From a checkpoint of a small image captioner: decoder layers 8, 4.2 epochs.
Rows from block 4 of the image encoder of a small image captioner, named by matrix and row number. Each number is 128 + 32 x the weight over its row's rms, rounded and kept within 0 to 255. All counts start at 0.
After each channel's rows are labels from the 100 images, of 14976, where the channel reaches its highest value: "lies over" is the class under the peak. Only what is clearly more common there than usual is listed. The data: close-ups of made-up surfaces with and without defects. In brackets: how many of the 100, against the usual share in percent.
# conv: pointwise conv (encoder.blocks.4.conv.weight, 112x112x1x1), inputs 0-111

conv.12 [161 144 191 122 177 153  97 189  87 163 122 132 150 116 108 178 203 153 140 106 148 151 148 134 112 118 139 111 116 155 128 119 149 101 200 160 150 119 131 112 122 142 149 182 150 109 122 115 153 127 150 170  80 161 149 124 111 119 105 183 164 199  84 104 108 106 116 152 143 138 191 205  84 158 102 105 152 133 106  89 178 129 184 101  98 106 103 113 107 140 106 134 199 140  89 147 150 126 139 125 110  78 154 165 102  91 150 160 132 183 135  52]
lies over: hole (57 vs 0.1)

conv.103 [ 95 164  97 118 109 102 154 135 111  62 138 163 167 132 147 116 141 116 186 134 238 113  28 120 127 122 108 172  92 116 114  97  76 136 134 150 130 128 136 108 167 130 100 117 143 124  85 149 144 184 122 145 115 129 123  95 122 144 134 160  92 110 188 155 111  44 131 176 134  93 175 185 140 132 160 121 171 147 129 174  90 182 113  78  93 138 128 164 160 106 147 152  93 102 139 157 175 162 128 158  98 132 116 100 115 131  99 126 114 135  97  66]
lies over: smear (40 vs 0.6)

conv.7 [150 131 170 223 146 100 107 116 121 119 132 169 124  57 128 119 105 163  84 107 160 107 167 107 251 126 155  71 222 174  93  89 124 100 111 124 185  89 119 134 169 111  64  85 141 107 156 121 127 152 156 127  90  84 174 131 101 141 137 123 134  83 144 195 142 150 149 121 122 137 141 154 144  91  78 105 136 121 144 130 112 112 135 145 134 151 157 132  89 109  92 147 143 134 126 146 153 110 115 136 163 145  69 130 130 134 180 111 109 156 116 120]
lies over: smear (29 vs 0.6)

conv.1 [114 134 108  99  73  81 180 195 108 103 147  94 137 125 133  77 144 105  96 103 154 142 120 135 125 102 162 123 147  90 155 144  93 127 103 136 143  76 140 136 158 182 158 159 146 149 130 150 103 112 111 115 127  97  63  93 168 129 158 203  91 112 147 143 128  92 115 126 173 146 111 140  60 128 160  61 153 151 124  70 156  75 132 101 145  69 143 112 146 131 187 135 168 202 133 147 104  81 132 138 124 142 152  93  88 155 116 201 128 131 205 133]
lies over: hole (29 vs 0.1)

conv.19 [138 143  96 157  55 183 116  87  94 126  75 139 136  87 125 117 187 106 152 163 120 110 164 194 157 128 166 101 126  93  19 180 122 120 155 128 149  72 191 131 111 151  98 126 121 165 139  63 173 115  94 145 153 179  92 108 129 108 142 133  79 131 142  92 119 122  84 192 137 148  92 125 118 126 138 150 164 126 104 160 161 147  89 159 129 152 140 128 146 153 139 125 133 108 178 146 155 109  93 126 149 137  88 168 159  75 141 152 191 123 130  87]
lies over: bright spot (40 vs 0.1)

conv.98 [ 95 121 137 105 116  63 178 111 112  94 152 118  89 128 165 130  92  71 145 134 182  97  86 110  97  97 124 135 162 170 142 107 107 107 121 121  87 139 137 131  89 149 125 169 142 130 180 130 159 147 128 206 120  89 157 150 142 134 116 143 157 143 119 216 102  92  88  86 206 158 185 123 115 134 121 116 127 105 148 141  79 131 114 117 106 104 151 124 114 130 182 138 123 125 134 127  15 142  72 148  55 122 157 106 108 144 192  90 112 133 145 108]
lies over: smear (72 vs 0.6)

conv.64 [127 127 158 158 146 132  58 153 128  81 142 138 154 220  78  98  63 154 157 114 138 179 125  50 109 120 106 122 168 106 114 116  76 175  90 156 159 134 150 117 152 118 120 150 109  56 161 111 117 120 182 164  70  93 139 109 131 105 189 135 124 170 109 123 130 152 139 144 169  95 102  88 165 105 190 146 113  82 132  98 149 115 124 195  47 139 155 129  79 127  92 112 117 112 116 121 152 149 132 108 145 150 143 150 117 155 122 146 156  80 139 163]
lies over: dent (29 vs 0.4)

conv.62 [125 176 138 110 200 152 142 180 134 159 161 106 153 144 164 186  69 161 169 173 170 121 151  84 168 130 148 127 113 173 104 108  58 164 134 145 133 143 154  83 150 111  92 123 112 103 160 129 100  67 163 152 110 115 155  68  92 117 134 148 105 123 122 106 121 168 127 107 137  95  62 127 140  66 132 138  81 143 116 107 138  92 172 149 122 115 129 145  98 141 129 114 111  76 128 114 117  67 189 104 130 244 156 145 174  99 132 140 126 149 131 105]
lies over: hole (32 vs 0.1)

conv.102 [174 162   0  95 149 171 151 175 147 159  99 125 170 147 124 137 162 115 141 144 124  98 157 193 147 138 125  96 160  82 157 165 124  96 157  82 139 115  72 126 155 139 133 130 151 131 137 150 143 181 147 112 148 202  92 126  73  94 130 130 132 141 108 185 118 164 145 108 125 116 110 112  68  77  95  80 151 121 154  90 124  96 142 132 129 157 105 100 125 152 134  79 115 158 177 167 117 124 125 170 146 180 116  91 176 113  68 112 141 104 139 134]
lies over: hole (73 vs 0.1)

conv.25 [136  54 180 144 154 129 129  96 105 133 137 163 114 142 110 164 157 126 109 117 129  96 146 152 151 129 101 120  69 128 108 165 131 138 100 113 109  91 192 130 124 153 231  92 151 104 135  96  88 109 103 128 119 148  56  83 119 101  90 144 200 122 138  93  89  96  54 155 136 209 163 200  98 137 121  75 118  87 146 169 147 161 121 114 132 131 119 121  94 156 158 144 138 104  97 143 128 162 142 118 100 121  99 113 127  74  67  78 122 153 132 109]
lies over: bright spot (57 vs 0.1)

conv.67 [107  98 137  85 110  70 113 176 100  54 126 121 137 142 143  98 150  82 147 132 126 135 109  91  95 100 158  93 107 119 127 153 105 135 157 163 140 150  78 134 115  98 119 138 100  84 108 132 141 156 151 106 125  96 133 159 140 120 119 132 193  91  92 118  90 107 123  78 157 121 188 183 228 147 153  92 100 128 106 113 108  86  75  63 130  41  92 102 172 102 154  91 121 179 114 113 103 113 185 144 164 139 138 100 102 139 119 187 119  84  97 122]
lies over: stain (94 vs 0.6)

conv.48 [182  84 139 134 132 153 123  82 139 125 121 116 180 155 146 167 109  35 106 125  58 120 143  91 187 135 134 110 118 138 109 122 139 125 119 125  95 128  76 165 113  88 111 118  87 154 127 116 148 162 134 137 120  98 128 113 142  94 122 121 115 231  96 229 179  75 181  70 111 159 103  92 147 131 101 164 112 100  83  88 142 131 113 120 103  96 167 137  79 119  83 168 160 118 144 153 151 146 105 124 115 152  82  90 122 101  88 154 128 129 154 163]
lies over: hole (29 vs 0.1)

conv.97 [139 116  96 145 164 130  75 114 177 157  92 101 132 162 179 172 145 165 164 126 135 162 154  71 118 105 177 133 147 119 120 176 158  95  92 145  87  72 137 115 129 109 131 168 146 166 129  43 157  94 146 123  96 151  99 151 130 110 111 126 122 152 185 120 106 120 129 151  60 124 104 164  81  63 135 174 151 130 139  86 124  92 118  60 118 116 112 163 140 132 170 130 139 140  93 142 128 165 241 157  95 137 154 107  87 115 101 158 126 106 166  85]
lies over: hole (40 vs 0.1)

conv.90 [101  68 126 146  94 164 170 128 141 109 131 146 138  93 144 149 136 117 145 114 137 113 136  53 115  34 124 150 144  92  93 134 133 103 115 142 106  80 116  95 117  81  57 146 167 162 132 152  94 109 174 114 121 176 105 126 106 123 143 140  95  74  71 116 162 164 150  75 128 116 154 105 113  75  72 121 136  57  92 190 107 113  81 142 167 140 117  80  75 128 162 145 118 139  92 159  62 152 135 120 112 154 103 118 108 199  81 113 142 136 147 107]
lies over: hole (44 vs 0.1)

conv.37 [125 144 200 124 157 130 156 133 115 145 153 123 103  75 152 110 160  84 141 134 194 128 138 117 128 146 127 111 161 146 136 206  93 157 178 108 167 209  99 140 108 196 110 150 130 120 185 163 190 122 163 165 112 137 149 163 183 119 125 135 137 111 150 128 103 146 107 131  98 191 178 134 163 162 115 185  84 105 124 122 167 152 161  82 154 161 115 204 160 152 127 154 101 158 159 101 139 109 148 139 125 123 121 118  37 144 149 171 126 163 151 131]
lies over: hole (38 vs 0.1)

conv.87 [ 93  97 215 101  87 111 123 128 155  63 158 161 119 144 166 138 119 224 136 109 146 149  79 142 171 104 171 157 141 173 141 145 153 117  84 123  54 115 130 113  82 133  97 169 138 161 106 119 115  89 147 177 111 111 169 135 111 156 114 166 153  89 115 106 108 142 131 141 135 131 115 181 187 126 113  79 137 141 147 117 133 115 111  92 149 152 101  29 162 141 145 175 153 154 100 123 132  73 162 115 144 142 140 153  95 143  62 133 107 143 127 183]
lies over: stain (49 vs 0.6)

conv.94 [ 94 142 140 124 116 126 121 129 153  58 103  78 147 105 132 117  98 138 179 172  95 132  93 121 105 136 156 105 113 101 137  88 118 114 107 138 149 176 152 166 168 113 178 162  90 143 114 117 148 113 122  98  82  93 100 158 177  91  74 243 191 125  91 151 103 124 170 140 124 131 117 136 173 127 148 159 123  98 115 164  97 147 151 141 175  83 126 111 115  85 135 122 151 119 106  84 151 162 165 108 104 167 116 209 134  89  65 201  98 159 129 112]
lies over: hole (57 vs 0.1)

conv.21 [157  90 103 134 180 116 124 127 102 152 180 152 123 155 109 146 115 132 131 143 193 131 114 147 142  73 131 120 110 109 127 114 162 133  93 132 110 118 183 122 103 174  91  87 120  69 155  30  95  64  89 120 147  85  96 105 108 102 162 103 140  91 138  98  74 142  80 121  98 107  45 101 114 100 153 222 183 128 161 107 119 138 182  97 107  98 156 109 158 132 115 156 100 167 120 112 110  82 105 100 154  77 103 131 116 124 135 148 174 119 111 156]
lies over: smear (50 vs 0.6)

conv.53 [ 95 103  55 115  98 137 107 173 179 167  67 129 146 118 152 165 135  68 149 124 135 177 144 101 114 126 139 163 121  87 147 105 150 109 102 190 108 131 110 145 169  86  98 145 137 175 121 148  96 159  92 123  77 129  92 113 130 165 143 114 101 137 177 141  62 149 130 104 150 110 133 130  58 116 133 110 134 125 131 129 131 106 195 124 112  80 113  85 146  68 144 134 167 147 100 216  78 122 145 149 161 142 177  76  56 116  85 163 145 159 152 134]
lies over: hole (68 vs 0.1)

conv.28 [ 78 109  91  90  71 182 171 141 183 107 125 166 171 156 135  91 186  81 123  92 105 143 118 152 211 113 191 164 165 136 163 123 174  94 157 133 174 128 180 166 158 117 154 145  99 120 153  97 113 149 121 135 108  99  93  94  88  96 130 150  96 114 128 191 160 173 117  80 107 160 115 165 129 135 151 142 154 109 137 112 121 137 122 103 150 113  81  84 155 102  87 184 137 146 182 146 125 149 161  87  94 141 173 132 145 134  81 170  91 137 174 122]
lies over: hole (36 vs 0.1)

conv.38 [113 167  98 119 198 117 104  97 105 151 158 170 128 129  96 183 121  93 152 161 120 128 144 139 136 142 137 122 149 155 139 162 168 121 155 181 145 147 159 136 159  77 144 156  99 149 143 189 133 165 143 171 148 175 166 177 150 116  72 177 201  70 104 104 149 159 128 159  90 178 112 125 165 125 127 147 126  91 107 113 169 142 126  95  60 235 199 173 122 114 106 140 113 102 110  70 168 134 154  91  87 137  96 122 118 133 129 129 124 128 108 146]
lies over: bright spot (44 vs 0.1)

conv.49 [132  69  97 136  86 149 113  99 173 138 162 123 109 150 113 139 126  88 125  88 202 129 107 143 136 128 132 126 108 169 106 101 149 133  97 148 139 112 139 110 123 138  64  79 141 144 187 170 108 146 118  82  87  84 146 138 118 136 147 156 123 150 225 164 111  78 164 131 168 112 122 147 155 130 205 201  95 143 158  99 130 113 136 125 114 144 163 106  58 145 179 136 153 122 115 154 131 148 126  97  82 131 127  77 191  74  82  75 135  99 170  90]
lies over: smear (85 vs 0.6)

conv.108 [117 161 171 159  94 142 140  81 144 177 153 107 135 162 145 216 135  95 221 120 154 140 183 121 122 176 107 127 108 123 115 133 102 135 129 162 138 122 209 152 108 111 127 142 132 168 147 117 141  58 134 159  83 158 130  97 195 174 130 208 128 141 186 149 134 119 134 135 115  57 152  88 111  81 104 171  89 126 155 115 104 111 126 147 153 141 141 100 129  82 142 100 197 127 127 129  78 119 113 128 170 123 142 132 179 150 148 128 156 149 157 168]
lies over: hole (34 vs 0.1)

conv.105 [155 161  86  71 148 106 121 106 107  96 170 149 115 153 134 183  90 104 137 138  81  82 158 105 147 116 162  65  99 171 107  93 119 170 141 154 108  91  79 125 145 153 211 122 118 195 113 160 129 143 209 108 150  80 140 155  97  88 117 104 138 150 131  76 132 151  80 147  77 153 133 114 137 113 106 131 184 108 152 110 114 127  61 131 160 121  74 122 119 142 107 167 147  89 136  83 161 108 137 147 144 150 146 134 178 103 136 162 186  55 122 111]
lies over: bright spot (25 vs 0.1)

conv.27 [143 117 163 177 130 142 122 154  85 169 166 110 147 170 186 159 107 118 126 139 203  93 158 127  81 173 130 172 111 124  72 140 139 103 117 146 138 148 192 127 162 119 112 163  96 146  67 114 167 136 102 195  71 111 130 100  83 149 118 208 140 153 138  62 141 100  89  78  92  95 166  97 157 105 126 130 144 142 195 144 128  75 117 137 141 128  94 170 158 153 197 111 121 170 110 120 164 108 115 139 164 153 164 144 118 167 161 114 159 105 138 123]
lies over: hole (53 vs 0.1); stain (36 vs 0.6)

conv.13 [122 186 156 134  69 185 127 135 143 204 108 120 159 161 156 162 121 117 116  91 161 134 102 134  99  95 105 154  86 181 135 115 133 117 147 111  66  89 104  92 116 130  87  87  83 138 154  42  84 203  99 161  74 147 137  86 145 149 153 125 170 121 172 211 113 123  77 105 129 121 112 126 129 137 127 146 120  96 193 129 168 176 149 147 143 177 134 138 104  87 131 164 151 127 129  91 110 154 130  96  75  83 146 156 156 149 125 101 112 106 110 114]
lies over: smear (42 vs 0.6)

conv.56 [135 188  97 148 168  79 129 152  93 146  52 152 153 126  65 150 115 116 163 141 124 144 163  98 100 154 205  98 114  85 118  87 110 137 148 148 173 193  99 125 140 136 118 188 105 145 135 110 152 107 141 196  82 122 203 128 131  97 154 113 128 185  84  95 150 115 142 108 165  98  95  82 118 140 108 157 162 177 118 147 116  94 149  90 111 140 135 111 160 145 164 100 169 132  91  79  67 160 149 161 133 122 189 173 160  92 105 125 101 135 116 141]
lies over: hole (52 vs 0.1)

conv.83 [ 86 128 158 142 140 124  87 159  70 156  59 126  95 109 167 115 142 176 183 195 110 112 112 115 145 187 136 101 110 187 165 122 150 132 129  84 139 122 165 234 130 124 157 104 113 169 108 102 113 136 134 121 125 138  85  77  88 141 148 167 160 172  97 151 131 127  93 172  97 133 133 135 177 166 159 149 120  91 113 136  73  71 164 154 163  69 145  92 129 127 108 100 103 125 118 145  92 115 165 109 111  88 125 145 113 214 106  90 119 140 135 101]
lies over: hole (28 vs 0.1)

conv.32 [ 81 126 121 116 101 160 108 156 116 149 141 132 152  82 110  71 134 136 111 136  87 107  86 107 113 145 130  95 117  85 163 124 153  97 157 191 140 134 159 101 169 133 129  83 124 105  95 136  83 107 114 174 133 129 155 202 181  75  80 178  64 149 139 148  98  87 154 198  98  97 159  79 176 158  51  81 130 119 126 147  96 176 115 133  99 166 146  77  61 129  87 102 123 168 145 119 118 162 108 139 147 161  99  90 139 166 128 119 112 170 143 155]
lies over: hole (72 vs 0.1)

conv.68 [ 97 136 132  69  76 161  90  46 126 142 110 122 112 110 101 116 107 128 109  86 103 138 111 120 107  98 118 138  86 165 141  85  93 100 110 128 113  99 142 145 139 128 146 135  38 158 117  70  97 137 125  41 151 139 112 136 100 118  82 173  99 139 135 180 100 139 128  98 127  98 149  77 132 123  63 151 106  75 237 138  82 100 116 146 129 168 109 147 154  96 188 116 105  81 152 119 136 150 109  69 117 141 128 121 130 111 160 111 104 152 184 136]
lies over: smear (73 vs 0.6)

conv.36 [103 148 179 180 142 154 135 153 166 107 143  94 108 108 167 137 144 146 143 148 107 147 152  98  92 134 149 107 154  96 122  93 144 142  92 122 103 112 160 125 162 102 121 131  90 146  97 146  81 108 127 116 135 157 103 126 114 105 131 253 168 101 115 112 135  94 133 196 114 235 161 143 164 146 117  87 117 117 152 195 132 136  77 153  59 140 106 117  97  74  92 109 119 135 108  90  86 115 142 114  73 179  85 151  84 112 131 109 108  97 162  96]
lies over: bright spot (65 vs 0.1)